Weights of a small spectrogram autoencoder.
Training: normuon at rate 0.025, 5400 steps, batches of 64.
Data: trained on chords played on synthesised instruments, 52083 training examples, 6.6 epochs.
Rows from block 9 of the encoder of a small spectrogram autoencoder, named by matrix and row number. Rows with one number belong to one neuron. Each number is 128 + 32 x the weight over its row's rms, rounded and kept within 0 to 255. All counts start at 0. Numbers have three digits each.
After each neuron's rows are labels from the 100 clips, of 14976, where the neuron reaches its highest value: "top examples" is what is common among them. Only what is clearly more common there than usual is listed. The data: chords played on synthesised instruments.
# fc1: MLP up (encoder.blocks.9.mlp.fc1.weight, 384x128), inputs 64-127
# fc2: MLP down (encoder.blocks.9.mlp.fc2.weight, 128x384, transposed), outputs 64-127

fc1.58:164153136120150158150103117100119159091208129136049113135108098128124131139161083152125109107098132136105103180077181117178138198154137148127134115117097110116095132172112061169127130075077176
fc2.58:104093122127141089176062077177097142102122056148107195159125157096109148169047164108119134140049109090157139096173069066137111097098154095126108113152151138101136155139161081127171114140082143
top examples: marimba-like

fc1.10:123149070167117140111066145129182063091102125100127125106169120084050114109131146135077168106136110128084145194151132161053093166128131091109136175084103114107171117160204115185179143132143085
fc2.10:124045137162113111099152124107139184154126159167153075149077117102189147163080165097154093186156122158140115068111144081162131090122088171165137134105189088175174135119128132103118150125108102
top examples: square lead

fc1.74:152168133086101151160203144135157141119129149123102102131140160060136116117181136120164072137116144124090137102153118145180120105154109057115146099104110075090147151114134103100124121129166143
fc2.74:109118123159187139140078086149100123179099145178106182084137127157091105054155110188153189182102180081092165163164119088110103088085103164151070149127127121101118135097097104139149100147077107
top examples: pink noise

fc1.277:178100134096184138194137095121166158167125119167133161188169155081061151143099150125134046143117104073116134093075157127145138134124148129062126132072159129060136183098154119124096145189133126
fc2.277:095116112063142163114087174126070144109120073119147112093111102161131095117159095065114153159141134142163094188102171102070117148115099148109108060136119114090109142138167150181176098108158134
top examples: clipping; text has "clipped"

fc1.179:148044129147183148153138148166100134120103155147106111064104132122161155109203100110115117107154172165152102145111153123182142128187099125063211098151113149133167130149127089077097171144114175
fc2.179:094137087110107175111166149139117131145146113124095128173142085150128169091112090149123114070082126119120143174165070152093179163086164060153135165138108119160121152089153076153123115131148111
top examples: marimba-like; mains hum

fc1.21:153153155163155136086137133169152140087171127183146056085115106155100126151159147093149144137147143104067134138169154116119155126148080151113143127145115093095091096144128139135177160132109087
fc2.21:103118135129108105084150087114169161173120160065173109140134116118116170109092136139175139094075113093115092144126150168075096102141138079175117122127161092141165127077140066183100129163097108
top examples: saw pad; string section-like

fc1.117:053062099135181129034104113149121114078090175169117165110096170119151128119122114147143134100189133163115075114143075117138089075112110159108105138192072106079161152140128092147146115133162131
fc2.117:148072097097116141127128111105116126048134120174129091142129112149152087109170153123142061118148118145160133135143104156073143145105081144117126165157105162102098082106169066135100127141184121
top examples: text has "noise"

fc1.280:165138195150147068151081142059151087091178123084089150083096124094185169128181147108075118113138138116131156150114134128148118170173123103088115135147165116126124064131110083049102160152125185
fc2.280:151153169131077129085119151206135094132141134162083173150092117178121110111073077184195149079116139155117152144139174151131148146115180085121059133163110131148137150075123135127162144106115131
top examples: saw pad

fc1.292:091086118069138114140188110101118095169086082155139125112168096097043192192113126092121144060153109158111147091097084088118124184109129133128126136087179129090173181081151164159135069161126146
fc2.292:147144097093121185136120163148160116163199123119117130100132109113139127109166182082150141103099113116168145127133135198156099145156120119075139167099157143160125123125140155117029152140159101
top examples: strummed; marimba-like

fc1.341:064109166117114119113130179105158103115143128184122177154066115094129099121140131096108133125149149106114163142137128112109104056147104173104184136155127109089077146118122125081118149167147119
fc2.341:108135081147080175125120109113163151099151146144113135166164098163142127124174098067151072097119170137169147174133139129109109105137102177124109170154133130116119139118074132149136126116198080
top examples: string section-like; saw pad

fc1.135:093113132183125109126184172117131102166081108097150090082056154124193133138163147105120101124201170151110165126113144124145181128201115153077059191068093162138155131155089137103132165109106133
fc2.135:131118198084088140141083141141098099149172148133109115171137149123090133130088138142140170127162104102109133114123154149116177151084180096128172125220139101116089106105104092139113127164116151
top examples: quiet level; thin (high-pass)

fc1.120:097122101122121110181114090106194134147159080139156149120131073070047131088139166121093114128145114067054176112110112152111124152153108078111121149099158104100202189051110214134144128141115105
fc2.120:153110114086143153101161172140136073132138164164141109127144139090177077126082127120102182243115101127119175103081173162117104069136114137141117159146183109127104127149134166113144128123131112
top examples: clipping; text has "clipped"

fc1.128:194137134177152113169128137111134078137084161130143101142101145069198042092131128166099062175121138082157134101108117139189084081140105156128134120122066123136131174167103174129091083106098152
fc2.128:100140159103101120186110087138064084092161156184118109128151138187129150082105119170165144094095099117151135187086113082057143176082130205115129114131174128107085096131153152128177048104123104
top examples: pink noise

fc1.315:133156138113174115085122155123175075130130120139154084134166136152176100144091109189100100170055140110156108107087117150142094123133114174127102168104050091115153167117127120182143110104096156
fc2.315:094154176117110105194127111125082107110169145161154052135141129183051135101110146102114121106146112094141122102139102152099130179158069156115142126176159144119178069136152112127098094179148081
top examples: pink noise; white noise

fc1.294:074108136134120183082128053118207143116135141135087153120153132147116156185128069104128143075130109122105051134168093162088145142134097141109156138201126111100127208156105127105102099162096067
fc2.294:098170094067186066138124162091136087132147166111130137091116140101123109108142191148080181106111138078183082117150129165156084096135148120180101147097084134147104148043174144139118152092150140
top examples: mains hum

fc1.227:157139127134204130175211095166154108153113124160140098085178137128109174088150126102101144089161121121104136078065092126108119194129137091190182148176165124119164163059087159111088129165101096
fc2.227:122052115109133185131141123200159046154168155087073085072139059083111152097099145187124121125138116088165126140149153180120107114149128131071137134081093156183141132167154153109168113198140126
top examples: playing: arpeggio down

fc1.296:091122169122144176164144101111165144153157064080080088157115144122089064133070039163103093184112157080112112142132135174135087118128102169119159153142142113108179155129174160143141109152158116
fc2.296:064101102151125169156117129128143158104098083151164122069127169114119143159087121085149048211122087165138182117128144147089172095152147172135075089164185112136161128087101161161181098093158113
top examples: vibraphone-like; organ-like

fc1.328:181152166115128161075178143141192097081105086127117144102130091129111187096109112092098156090142087158111126124118157174079089128092075128157171195100154122122120096078182147136183128127145099
fc2.328:083042111158118134191112136118113211130113173060123115124102133099138123083139128101159088078164110091104077096184141177101120156142079138161144065166143103148169139117144138128095138155177113
top examples: mains hum

fc1.38:139138127169213161115102175201150063049115175121134101100089157095188053092109103133096110152113104093155129175109136132070116116151140111119166103099139167119083146174159122158176174125118159
fc2.38:168073071155086086106138106103154077161098120164111096144128106179160177140069139122054123142136120138172197181170097125111095104115155091100142133114140081141187149081105144157156111141121131
top examples: playing: arpeggio down

fc1.5:146120137104151090164118133128099098134099164059080201099128159113140196113092154106075115132156102191113123148141162095106090170169116104130100140056153158087110094195187067132110134199155161
fc2.5:137073130155120143099108105089129074176194133146078165172123099151126093149177069148198136118118117125198135098087103182147091145136161144120131151214149098166124139093102162089143116044144135
top examples: clipping; text has "clipped"; organ-like

fc1.246:108067154130114091139139109132115142138116094183178098142163118090077109110139139113105138139154148126125169095100105113133196145123116114134150089149123100120180158111101153088080122142156116
fc2.246:172115151081110235123202139136188104122106184118081088173162075157091150124149128177145088152084115133102079164133114166117139079114091147131126191099173128123135090103135126131086152191151128
top examples: square lead; organ-like

fc1.211:184140113087131120158145128072185121126111100131131092161116135117104115128133111160122148156159134079125130115084176188134124119129098130090171139099119083104158134091131108101108143110163046
fc2.211:087113138103201166157104128135037168054119098133180069139108108125076114122126125142181172148091124117123077142114093105068137123118124185137170066147117130137097107143073145160102151183154098
top examples: mains hum

fc1.152:057108132113157133124089171160142079130107043152095179135120150144139157148146095105151199141140131166141084137117114119130151130207147146112043145094121151104161151085111124110167152093168141
fc2.152:192146075113124090109099149087098157171129197130096096176110157122119082119153194110080092121124094151112115122074149125113131089137127112105140150108127115177144156168133122141117145108086079
top examples: vibraphone-like; root: G

fc1.19:149188167083150125038121143132185123133134127136119142129137116123163137102151070112137072108105171124101141120100144148151097129131138108158098153133098103126095170108062109158088155119132140
fc2.19:122108104160126092114124093116087104140121127109090106135174092073137133102148138114121117114188122129105127098131189071149062134095168147131128114161222124091137113129076120164207199105149141
top examples: pink noise

fc1.360:127156127148165185180158126094086133124123114079079096174124108107202149172188131183115127189130110092150141126104137132154163142160102169105147103154116134107085082139124069091151183071125070
fc2.360:124083080167102102126142075205145083137131161074133141093122167129095137097067091095114135102130124106115158178096159088084098068165126135152129116155090130118103116113134139113170133143089146
top examples: marimba-like

fc1.305:114132115075104109133184146154128114157137164113139156096154147104120193070137152099134114172133132077077155102113115097108141137185095093155127146125182146105152130100106188096089159149104144
fc2.305:134148128114132109134141201176112045129171153071127122094185160139139152110141131132082141130127138149162156165093138120123120142155097085150103176182132109122065174157163166107115121098101127
top examples: clipping; text has "clipped"

fc1.196:206107159145178168122150128084060085113146106113132075141148156127185126122138121149076061102177115141120052105134096095156113132132145136158147114143115060114147136082144106085119188141101137
fc2.196:112187125121041055113143118130150136142164154089141145061025147193114114135154142121139143112099115141149159175086187156147128099176198112039101091119098142102089119111143120151145135115140140
top examples: arpeggio; playing: arpeggio down; vibraphone-like

fc1.269:072182080158161220146148049173112133132115091142091099143144142138109088089138081171159148117117164229082089136101127129119141119103174145107175099136085162118132147115158138110172089116125150
fc2.269:153058060106148110191144133140151162111141123084126064144169190153117147106068110113124122158104135101116106189176141119154145092167128143161147166109156082109155128174099117158141121139092148
top examples: marimba-like

fc1.337:085118199148147123200106171089175136107144086132085109166134126114118121148108116161110094117156120040100138138074154180133100157181119111090129163135148092089140189083177172070089133173149119
fc2.337:103152130076169118116063163146114162065149062123129124044075122152138092110067115086137161160145112132150131170142141093080131120178134124084104093116114158143108134121127157145153124096143118
top examples: saw pad

fc1.199:169135181151172110102159128116174102094153101091106153127135116111128122158103109142063159140107140090118134152130091107106108116154050163130165148125205183113156106134139162124101158112102110
fc2.199:042141093154066116141139139142109150135072136095187153139131149056155128114123108091138079104164091174136160114153128115132132172109130156180107097153158099117132140060139113152081106165120056
top examples: mains hum

fc1.30:135174097127096121065150175130202085121174185099109133112137123123204190092179143128130130080131093134115146156180150125162111151167123102171125169115130119137065091151106077147107139098080145
fc2.30:079106175173131086121104099188085147141188130076060163094110121113123102172128153169132118112134128120127152111134105127132088125172109063118136103147119083121182146142172118091153128139130175
top examples: mains hum

fc1.234:108117147143154136105035133103143139103088084111099102196100124161217113120147087161112101128135165191163106158131163103138095132164142145070136070107072153193129153182097131099142163093144153
fc2.234:138079159151085157095132082117105101131117127115123079139113159125155118151042113125107120125119125131188109205098098161129153123038152141138123124151156098109094094103121131154138107095140125
top examples: square lead

fc1.188:118098149132128174093134180129218079118118118156143090104136121149133200115133135099117100093178104098105135120152197162134102156183097092148143204154139089093094101159160151116113163147127137
fc2.188:074061169139118135090106089189101079159176150068101127071066118151143133075142133108119137113128177100130140145090102173070107110158125120135126047174129098195200150109151133105138102109156096
top examples: string section-like

fc1.116:094135180118105106090146171093179104105125129180072169148097126112137088124122117098111117133130179120123157132109117113107083100140118159121196145156125122080099161121131134092088160174127111
fc2.116:112145100175104133113170100115140103135126141107109110161166065143132117117168102098138058104130183122175162154146152150100095103131122209118122163133137157107150117154061129164130139141182117
top examples: saw pad

fc1.275:148129149125167078069101194149182056056178160156106116071123107152145124067083142133143140108103099134071164169169196118086094109111125091116111165068148179103094090179156127128156155146116164
fc2.275:113103122186112075102096085104081141157089138078106172186102084132118070074181097151176175138111124097187103101140078143151113169113140096179098122168113111134191176105137138178148108176163139
top examples: mains hum

fc1.52:079121144082124160142110133117151141109162138085126118142159162116129144093165185149094121084116145137150144121143127153146080112113097115139208162144076203134149151137152118128163123142094070
fc2.52:149112101192095105143155097156163165144110171128130149123087110147097129109116156122059119168113202180159173150096179121109145117078129139145107107145106166157141147170177160196166131099102124
top examples: root: D

fc1.254:120169169153157142096157143154184080158093069120141115123091154111169139093107087076117090147144116129114152108183128151098101086132104113131167189152185096141117121079177153112159145157130090
fc2.254:087130094136092121100085170178141140143152186084136103056121126150171146125078097155140109144132152147135158162150167169077119133136107123143135062129159081113162124136132126181116133091136079
top examples: saw pad

fc1.218:122133116133140119141069176156180115109130161118114112124154123124162116134054106144141100144130091131154166156143221093136140182094151170125068138033113117121068160210181114148149094102164198
fc2.218:118144123183131080139103074099042095115176107112075197117121098173121152130158165114097153135140167107164178155090058155125088128142149099084101112134182087182160125137144088132137085106109164
top examples: quiet level; square lead

fc1.119:145126090107180113161127085096159117128154126134147144141117137058084134131078134131046094136176070124125120141115131122103074120122146112114083163108183097135182111095125118155115105121137076
fc2.119:188106114088057152119165133155162074079112143054097113056117105139116137102104126106126142199136135160138180096126139144163148143156114136105101123099152126194164104136158137121190151118117125
top examples: arpeggio

fc1.265:127159081196127141157149178167166119116140145109121129085098149073192169097081117068091100185097137123147176146151181142084163093146095139088133159100143138135126140093171127104172135129140123
fc2.265:135094104144121117112082086170091096158113195079142122097177110151156149168102101173095164129181148149180170137124116151066059086142121094167138127188149158134134109141079115163091106037083141
top examples: square lead

fc1.263:062150160115112107053068144134135128107101105171096153110105134113123120158157135130082137161196094108120135104104101149104104110147154199120160125177163109124112085111123152130075131128146110
fc2.263:130151121106045061035162146132049145120114121136133094179151130116113097086119206128115147085123186115143092135117155124163126159134148150131171084135159136080129065131126100120078138170107116
top examples: arpeggio

fc1.229:156088134078132184185181087131096179184092117156112097124137141115080190189204156109092074100133145084131165096051100151166161188158103153107151111124177087117151149080093107111084171142122065
fc2.229:096159150095135138108178155147144079144134097097143108137124137113111135110183084153113140137122084130144073138113140114103134107148168097100135090155055151138073123089188103156184114190099104
top examples: clipping; square lead; text has "clipped"

fc1.82:124163111127177129161156146174156090095133122130137131071103133074117100141189163134073084159161167080134124073140134131158103098100153140075140128092087137158182145166132119155166166096117164
fc2.82:108052119161153112122081125105116121132132102137121118161171156185110090117079132180177176187085114147140138230105116114104142139091113161162138119121149132091108142091128111127156132111131086
top examples: strummed; organ-like

fc1.151:131132186196143128094110121139125069099187166102123118076115126120169099106067130084083125109116093060114134142130088122113092094108145127162095167139143164135067111094131179114189079144116139
fc2.151:093178112113065132101081185102171162108072092135124193104120134127160097135134073128158133144132175193114167100183152109150102205116110164138075151129120130133185145112113107185135158138112111
top examples: mains hum

fc1.168:137159098171165204203121094149125074124077073153113070107152125057108116156130120124131117060159144180119176162112105128132133156124190115125160126133158145095125176118134141161145079115087173
fc2.168:121072065128081139134140130207215117155159137105094127099149131130136134125080147074068145121134138101137157128128165116112124122163137134061120141062143116197189096112107149138091091167088148
top examples: arpeggio; marimba-like; vibraphone-like

fc1.364:092117138143105103045103106085167126122076160138091149109109116158134133163141063130134200109085119137177101169139052157112112164164113081158108176160140090168115175177145130138129109120134145
fc2.364:179135124147182152132097123161106085091197162128152143130167138156129145079116124118069100112132156111177136105161091106169118118112095100096104131112111170095141184101193133048113126129093140
top examples: marimba-like

fc1.31:111144138172105125161081124144170083130117095133178053107120139139143157131116082130082100196140171099138192088105163106189136152108147136147120093078133115133127120157080063113145186152128145
fc2.31:089118127117118148086149158139087179135131151099073199147131136152112163141128118153101177094137074216079124185124112150136115132211109116132135096166105107116088135121141113091129102040085112
top examples: arpeggio; playing: arpeggio down; organ-like

fc1.371:172109164125184197126154082194198140156104188170125059100134128132125181172137125119067135137176151072162109133099159176143123101119081177077180125106072102066157093152145101102157118083123058
fc2.371:081089149143076126130135065140103077149102055062222093164149124124109119101154150187180154168092145121089144118119126163081142158099171158163164131175131139162130138079093107139184157153123098
top examples: organ-like; square lead

fc1.73:109104152122155157166144161156155086144084121120108157122102170153149169111082122093109114099169134073115138113130168200138116117187108127149156151126130131067107115148198135101148125198172145
fc2.73:133089157119140126125072134150098082137206087107089149079080107182169112072139137125107139130137128135160132136095101163060113106180156100106095116178113105146116162108093173087165129069099136
top examples: vibraphone-like

fc1.195:132155168091049123138166136105130068101145149097094120121136131148205113107160109112143151107193110128155187104094073134200133121169102120113097150113127082128109151108154129031114124117144135
fc2.195:137135069056142084172117155106138140108072119187113083134111121101150124160109123174068113165107124114133113135138113098147059099140105128121132140127084142159103139176075148115176074133126121
top examples: vibraphone-like

fc1.16:122105188080126118141123128114105171159104132116156150099122077109111080057147096166174127143135145052128126082111106113177107153108103200118147166111062151099139161105072069143149125128169125
fc2.16:170164129118100173137150050144135161108180163125124074178074170133174150173126141105066089130125106150087141124078136134077157102118151118078119168124200109131105105137161122180101150209095091
top examples: clipping; text has "clipped"

fc1.126:090117156158115099087170134121137132129085113084139119074131112119205129172148147087140095049179155162110118163129080138105132152163098184102117177116062130149126156131119173104127163057170153
fc2.126:126147158111107116172076134159125127125182170129148156186146163102072139114125148135111143136140117119135090128124146128110192123086193111133129081183154113127114133114120091117144104170157152
top examples: quiet level; square lead

fc1.324:136091161127141160199126106097114113116110071086120136148097187089158136098162148108094133143152208085089154100140150176178178128188137117115176106151105136126167131166162101074162143168151167
fc2.324:183104162101109144121188112141170077168141128140077135149113152206129179125074116117180075134107081133150088137075159149092155113150160145135085140200138102103070096057087173095158100094119106
top examples: quiet level; vibraphone-like

fc1.267:154123127154145120076108134149165102046155137143167162140147100087132128092100161133126161107122091128083099172167177122107118149138159110131098151098115157102098095222119158213152102080108147
fc2.267:102144141153096101115096091111128135133119098110064131154082109155124085083141116083097136137091129132139151072121087098136086149104123132143134137110139033153183153082140085121199134161082138
top examples: playing: arpeggio down; organ-like

fc1.283:193154155160164120161159112129165084109088131077115150165160069135101200064104141103111166127175181105115073090150140094135135160095068159104131196109093207085161116149163122120104140159110094
fc2.283:039117070152119110112096148150116216153149160191154108063149150126166081158171125090148041215124107131137149172102127159124106124113149121135099138130123119112121158113141129163141118150101099
top examples: strummed; mains hum

fc1.68:152075137172174132117176140135122060032117152092074168068116120138173144051141135143108171067101130194147083164123111153117094133128097125169188119096105190165131097140140103139146143148135156
fc2.68:153101101138107116165144180096101166130112161128074131144131130136130146110137095150131103087178143130182106078183141172161152126092148139119138167168145086106194172141145114147157135166128140
top examples: arpeggio; marimba-like

fc1.185:189153125105108107087082140143133190098110083215094178124091130113090104122078103119092126191124131141128086113112130141083143056158160131089167120173136148161108161176180105136143140136055088
fc2.185:135123118127101123161142105093079162132109114077179048149131112183135089081106157145145138059130096152153094194121119099135111139091148149158164105156190132117140129152124096146136102146148116
top examples: pink noise

fc1.125:076115182176124110101107120086115109164159107170074161147066138096053132109125139174133128153137122105152153095098140145161156094139107117132141127134155060148133177076164158149168144161114133
fc2.125:114101141111084135168142127179101102108157155080061104179118110151152134170050111162144084106125146107179184107131157091117123149081100123096149160090124171121163168201136133130161108114150123
top examples: organ-like

fc1.236:182126066133179178197121150103106134148118165175107149147186146126045120136080186114107106139118110100131100098102110110149155120085172096129106117105154121105112182126134111182125095140115115
fc2.236:139054049075144120111177103140158124144099140118114168060146109103143115117144125129107145175157111134167157119124124127154101100141172151101106176121094143199167113132112162122162117141127156
top examples: text has "noise"

fc1.114:191181133105144128147133178116188101175104143124124083109067131095130132088096092104088080191149121074169134166166136140116104094137137091120135150113183093154134119096113157130117161181119098
fc2.114:073101127139137098085097173162126105132160189128128095066161145161172104154105115168165125156170149130137226138102160157091112142134141107101147087152155131155187115117094139148109154129133073
top examples: the note F#; organ-like; root: F#; instrument: vibraphone-like

fc1.156:131092058101134154124118146122117083090085107109126168125131079124083171138156132145117178074163095188118122164132154167135077159159130127126119100097145186068089101203141082170117199140133144
fc2.156:118044137152143132108126076114128130184143163121060128169115083103148120146132106098145134109101113084170128077089073127125155106115141093110170101132170057146157100068185158098114122142196162
top examples: square lead; organ-like

fc1.80:063068119166151093140129140097164165107076123160143136100132070117071093137140087111187141146157151133137090064127098139115126176097115192138160099098088140164135119201085110138130104115176099
fc2.80:168149128121121106129139086056184148189138107080134111128125128190130119117168131111110162069094141190085140115130159108150161132089151065168082079136067165104099140125145099154145142128147181
top examples: quiet level

fc1.350:104153111164164143171164103153117139156041076133112097113139152087139125139063106120081064105153086124172137153109108122083119102107135136149145120123191124102133229062185211141172102162136146
fc2.350:126165073140120119132101166151177086148133133112149106096147100147166102097106091121084169147117179166143166145144170210140088174144162175058103126101096137128118087187158129159103099117116087
top examples: square lead

fc1.253:088135153075114140126194063131156073148102047117110111129118121092067146128157154128124158114150122147094172079056071195110113178136127098152148178103174113121189154084115151160141102143098148
fc2.253:155131086105146127153155230158164175150143133183136070078132202141124169132135124069116091144135094069124142119146196153143153095183130139078137143135152053114189146127122184151086132150144081
top examples: strummed; marimba-like

fc1.197:116045133130131094105192137100098023113101116099108134111149128148092158152168145169124140069100141149113159155109070113134137172155131119173134108110169198114132120161120129172098143148124185
fc2.197:077201128153110117134125150177114119167129119152093175158123118082156121105167125082088098090137159184154104081096100089168141132122137119122081175106118111125162166100164163138108112182128118
top examples: strummed; marimba-like

fc1.113:121155112097148212087163133187185135163094081142134087112133090129188157101184082120118074119154126128128099092138180168145167174130103098183153179170152075153093105138119118154142159083108136
fc2.113:117076143154112123102123149171125095153163175131104084078118132139091200115141176113079132125114172081070166142150138180081076073139125122092126083156119103123226121178112097142210095098111128
top examples: arpeggio; playing: arpeggio down

fc1.318:189148114129163133147093114121134139140138198155119071145162097102105146183112166133119095149158130118141130147146117076162152101102156178085099072102113084089095124171094110125072123101119114
fc2.318:087114184145085135082147087155128132112095088097181152171139077117108058107174110197191173151080131101107129124093144126139124163053143133107128125141122121175157117104100086148203120146130131
top examples: organ-like; square lead

fc1.37:073174117090140100094094192085198157132111122158079134114117111155104121121118107106107143065137076153137105139135109138097122156153163101173110190091097121224124130130129154111127097132141144
fc2.37:107157158144124130166138110105069128184172098152146125077144078128138091131153085093131144132116119150118136140117101093128090112152122158075142155077148151115163133173170134190152114132087119
top examples: pink noise

fc1.259:079140147136175100080147159064118058096100084147118142138109125117127087139114157176175201145128116098128125076148140143110105104165089102154138194080094105135108161137086121133178161138214159
fc2.259:149135090157081172110123079097147166105166096133128104131132132130118116120174121095111103124143145163180133147073142097141110098173141117065118104120200066125183132128184037135120051174150138
top examples: clipping; text has "clipped"

fc1.57:131117118102135129141168127125114116191086176123088125146157157126149160100119096135099101106099112140157123126079114108140180218131148110192107108105228163134119143164127091177062106146126174
fc2.57:113092140143106130143124134236143029155141141134069170080124113098093146121169147153092068154148127159161152099116090109154065115136126137079130189155063149185156164129132146101189117119102154
top examples: text has "noise"

fc1.99:072124146119182128119128166166118020112150103144126153136090149131157134129119098172084112133135134171134091088109116148154083120168093177134083136119075093117153164071139099174153070119126159
fc2.99:131144144114108089143116138131128129116178153183173086100156154149087100091128113125114080071128146164134130145155151111081133188181067121091110157189147095143134143142138092142132054097147174
top examples: text has "noise"

fc1.134:124150201153176165134120067140093135133167075154122103176085119118124037132113125174112131193120186128124080114144105111132151094089127185083183105176100135105160130158102142123130115096107127
fc2.134:102138095128088160145158110124154199125081110150185084162136124168117126086106121125172081111094126148074106175151186105080150144113102148158134128083136100075153129063093086187122131164116079
top examples: organ-like

fc1.285:096059136079170121173168142127093147110141066138122143156130117112064153159113121141139149151111153096088108090105116137172158161168113157140139124125114114091158156104181123082165131155164118
fc2.285:182196108071121163126127165068136144111144109106133180111122146162093127102119110075155084086140084070149140190081159198085150128184139090135057144168134098118057105091122161141090135131138133
top examples: text has "noise"

fc1.88:088088114114133130114147144060146145059105126175137177131100152127109134170136119095170134149176177155122138118186095103161153070143145148169156117167081087096148127164100055097162091162121130
fc2.88:151105127116125153147155112131141104142075121164108149124123127140134165106177125058143044158186158117115148175166102130122161091107151159151111177168093157089118073111131049151085069166125148
top examples: text has "noise"

fc1.271:171099129137119109154052107119071109141108116124165184083134099137129128149194183117060187142108169120137143133177107104109093153094112132105208082129121084180166088172116054110145143096145104
fc2.271:152143081174115156097185129154151167116145184180095142158141078113122155137093123205144060100138058135068136109105179154144192161075128141159134183132113123158106131120096080153073145159128090
top examples: square lead

fc1.361:131154091095134134113187152157179100126110112166116098090119169087150118150122134098045080134176109170167130109142129156155091079125167117108159177105086104123163133109108141139143112128149145
fc2.361:133070115181123123115140113132080106147124069121157090159181138147149114088147161129174142153149174159130116178154097126068225176111176159152167156111128138114123086120092100183130116088116121
top examples: pink noise; white noise

fc1.299:124134087156155171148161095116082070143086087130163118103116160103127114136082151108131137089142104125170112109112112137084136109112203112171123102110143133101117150089168158149196113173122133
fc2.299:179113113109156133111151145181191103208114141122100109121124062126132142151124118127096151112120182160176154136115154211141083144137118154059139176091107144102133095131113162141119168144134128
top examples: text has "noise"